config.yaml
encoder_arch: "gmlp"
model: "segmentation model"
dataset: "rendered solids tumbling over patterned floors"
train_examples: 48750
image_size: 48
crop_scale_min: 1
horizontal_flip: false
num_classes: 25
encoder_norm: "layernorm"
encoder_mlp_ratio: 4
encoder_drop_path: 0.1
encoder_patch_size: [8, 8]
encoder_conv_stem: false
encoder_layers: 6
encoder_width: 384
decoder_norm: "batchnorm"
decoder_activation: "silu"
decoder_widths: [32, 64, 96, 128]
decoder_blocks_per_level: 2
decoder_block: "basic"
decoder_attention: false
decoder_upsampling: "nearest_conv"
residual_init: "zero_last"
optimizer: "adamw"
lr: 0.00094
beta1: 0.95
beta2: 0.95
eps: 1e-06
grad_clip: 5.0
steps: 8400
batch_size: 512
epochs: 88.2
lr_schedule: "linear"
final_lr_fraction: 0.05
warmup_steps: 1680
weight_decay: 0.2
Rows from block 2 of the decoder of a small segmentation model, named by matrix and row number. Rows with one number belong to one channel. Each number is 128 + 24 x the weight over its row's rms, rounded and kept within 0 to 255. All counts start at 0. After the name is the row's rms in percent of the matrix's.
After each channel's rows are labels from the 100 images, of 14848, where the channel reaches its highest value: "patch colour" is the nearest of a few named colours to the mean colour under the peak. Only what is clearly more common there than usual is listed. The data: rendered solids tumbling over patterned floors. In brackets: how many of the 100, against the usual share in percent.
# convs0: first 3x3 conv (decoder.decb.0.0.convs.0.weight, 96x96x3x3, each kernel summed), inputs 0-95
# convs1: second 3x3 conv (decoder.decb.0.0.convs.1.weight, 96x96x3x3, transposed, each kernel summed), outputs 0-95

convs0.4 103 [133 112 127 104 118  65 142 110  76  94 164 113 144 124 137  90 147 135 141 155 109 112 117  90 117 108 154 104 121 122 159 121 164 137 109 168 143 100 148 138 136 107 102 120 168 106 128 128 148 116 111 143 146 126 130 137 105 116 145  91  79 109 141  66 103 134  76 140 102 143 163 129 105 150  97 145 168 119 159 128 110 129 100 121 120 141 136 115  77 121 177 125 146 115 131 126]
convs1.4 106 [128 155 127 126 139 180 119 111 151 147 128 140 135 129  95 117 133 119 108  69 128 171 123 166 102 136  78  92 151 113 102  87 121 111 136  74  91 165 111  91 150 110 118 117  88 148 115 143 149 106 139 107 106 117 101 148 139 119 129 111 126 137 111 151 120 109 170 139 121 123  90 101 154  93 137 133  82 167 124 173 122 122 132 147 138  90 112 122 162 137 109 111  99 120 121  98]
patch colour: black (27 vs 2.2)

convs0.82 110 [106 161 120  92  95 150 108 138 107 106 137 117 120 126 113  94 131 110 110 101 157 140 103 153 121 107 105 135  85 127 148 141 143  97 147 154 146  97 133  98 131 116 106 113 128 120 151 114 123 115  94 142 146 125 161 102 147 133 116 124 151 171  66 148 123 137 113 121 201 115 111 129  83 180  90 145 114 102 148 103 105 121 139 156  95 101  87 104 111 155 139 156 157 133 116 102]
convs1.82 080 [149 145 126 150 133  93 114 143 162 140 107 155 122 144 127  88 119 190 132 152  83 100 142 116 167 139 124 121 154  92 101 116 187 123  98 123 141 138  90 120 130 110 115 187 127 143 106 112 114 130 135 143 116 132 100 138 116  94 151 160  94 109 158 142 128  97 107 114  99 127 126 154 174 112 111  96 136 134 126 178 163 169 121 123 148 145 140 133 130 119  94 121 128 183 141 139]
patch colour: brown (52 vs 22.3)

convs0.73 101 [104 152 105 105 103 123 135 136 123 126 109 128  73 137 125 137  67 140 126 124 147 152 126 122 107 122 141 122  87 131 105 121 147 182  99 103 152 110 110 115 114  83 113  92 143 136 156  77 143  92 143 142 136 148 137 141 129 151 105 122  94 148  77 120  85 148 120 137 134 129 118 116  64 157  94 109 132 125 100  85 114 136 134 137 100  90 102 152 118 119 165 113 124 147 157  98]
convs1.73 102 [128 122 155 157 177 131  69 153 116 155 175 138 142 132 114  81 172 133 132 140 109 156 130 113 139 142 125 119 152 122  93 149 119 120 139 115 121 137 110 143 142 137 123 178  93 122 113 155 146  72 108 115 148 131 111 130 115  93 142 116 134 123 124 144 149  71 115 107 138 132  85 130 160  75 155 140  89 137 145 160 119 112 140 124 109 136 128 124 118 176  83 156 137 152 164 146]
patch colour: brown (49 vs 22.3)

convs0.71 093 [106  79 147 124  89 127 104 118 132  94 120 154 102 152 115 108 131 141 134  75  71 101  75 102 113 116 115 132 141 128 174 127 122 130 126 139 143 119 127 129 114 171 125 147 135 160  89 141 135 152  94 173 148 178 107 126 129 107 127 147 106 110 131 154 122 146 138 150 167 112 142  97 117 113 101 175  89 130 113 104 121 143  87 123 131 122 134 162 154 148 168 124 167 107 141 139]
convs1.71 088 [113 125 106 108 118 122 103  99 144 140 140 142 158 113 133 179 128 115 154 178 120 111 185 166 142 103 140  99 104 120 113 122 153  94 122 126 108 105 112 139 121 102 148 129 146  79 159 142 133 122 108 130 108  86 121 154  89 157 156  86 149 106 141 126 141 147 119  96 119 149  96 138 131 154 115 102 160 119 175 152 165 133 113 132  89 132 138 116  70  96 107  98  97 121 109 111]
patch colour: brown (49 vs 22.3)

convs0.41 100 [104 148 129 105  97 130 126 138 174  96 129 106 154 143 110 150 140 115 142 102 150  93 137 117 141 135 145  95 121 139  82 179 161 112 126 142 159 113 103 104 136  99  95 129 161 161 108 108  72 131 104 129 106 141 133 146 115 121 123 150 103 121 120 136  62 121 116 147 110 129 110 108 144 136 108  77 172 136  93 103 125 115 110 127 139 115 111 160 109  86 153 120 168  92 115  90]
convs1.41 111 [110  88 122 131 142  88 130 128  92 183 142 171  87 129 125  95  97 124 129 138  95 130  81 106 119 104  94 130 109 106 137 105  89 129 133  90  93 164 157 127  98 157 154 120  72 113 125 171 164 110 115 115 141  94 115 102 124 120 118 142 179 113 131 134 150 120 137  98 111 130 125 147 113 114  91 168 108 112 136 138 144 116 124 137 162 114 132 102 140 142 156 125 109 177 130 130]
patch colour: brown (52 vs 22.3)

convs0.22 091 [146 135  94  87 140 144 122 112  94 100 141 139 101 118 126 118 119 135 124 117 122 106 143  84 119  98 128 155 137 161 132 133 159 182 138 115 108 133  91  87  88 139 106  91 142 117 141 143 154 101 113 162 126 149  85 120 124 117 124 131 112  81 111 138 111 171 111 120 118 119 156 107 136 128 132 126 130 115  91 140  85 123 126  86  57  75 116 148 100 170 145 160 150 110 134 134]
convs1.22 117 [127  91 145 163 132 110 136 110 153 140 138 185 174 142 125 126 143 118 127 133  93 155  99 138 111 139 131  80 126 109 114  82  87  89 118 141 137 133 120 136 193 132 132 120 143 110 122 111  98 138 119  99 139 103 182 124 126 118 128  92 115 156 129 123 126 122 140 152 156 136  96 101  98 113 139 128 137 170 145 122 148  97 113 134 162 187  89  95 118 101 158 117 145 121 142  86]
patch colour: brown (46 vs 22.3)

convs0.10 094 [107 113  81  94 117 110 127 111 135 128 172 107 154 101 108 134 116 130 175 138 149 160  61 135  99 151 156 123 119 145 127 117 162 172 115 123  62 124 103  89 118 108 135 131 151 167  94 133 111 135 140 124  91 151 121 144  88 131 117  96 115 122 144 106 144 134 128 124 133 116 124 156 146 135 103 124 141 167  90 136 110 141 138 122 117  93 122  74 147 147 134 113  79 117 122  94]
convs1.10 087 [131 114 127 142 114 122 164 166  97 127  92 120 103 127 145 127 107 133  72 133  98 116 143 122 133  93 103 131 105 122 136 127 116  96 156 107 145  94 142 151 120 159 132 129 132 133 176 101 132 140 113 101 136 109 127 103 161 102 131 161 114 111 146 180  68 172 130 132 141 161 139 143 113 140 151 167 102  98 172 122  79 107 116 126 128 190 147 126 101  91 148 131 135 128  96 136]
patch colour: brown (51 vs 22.3)

convs0.83 112 [124 140 124 117 136 189 147 149 135  97 143 146 148 154 117 149 123 154 156 112 132  92 107 135 159 107 102 138  93 167 156 147  95 153 121 144 144 119 151 114 122 117  61 171 122 130 130 113 143 131  88 151 124  85 142 125  82  82  98  95 159 152 144 134 116 144 125 132 119  99  75 146  85 117 146 111 150 136 151  89 119  90 159 145 137 129 114 134 117 115 106 116 155 125 141 155]
convs1.83 089 [123 127 136  94 125  88 103  74 143 133 108 155  94 116 163  87 136 117  86 128 134 116 160 132 108 137 121 102 159 114 105 125 146 105  93 110 118 103 121 140  84 147 140  81 123 141 158 142 129 129 150 103 142 125 154 139 181 170 143 126  85  73 108  98 136  99 123 135 144 140 169 159 152 130  81 124 130 107 110 158 121 126  95 109 153 141 129 152 126 153 124 132 135 121  98  87]
patch colour: brown (45 vs 22.3)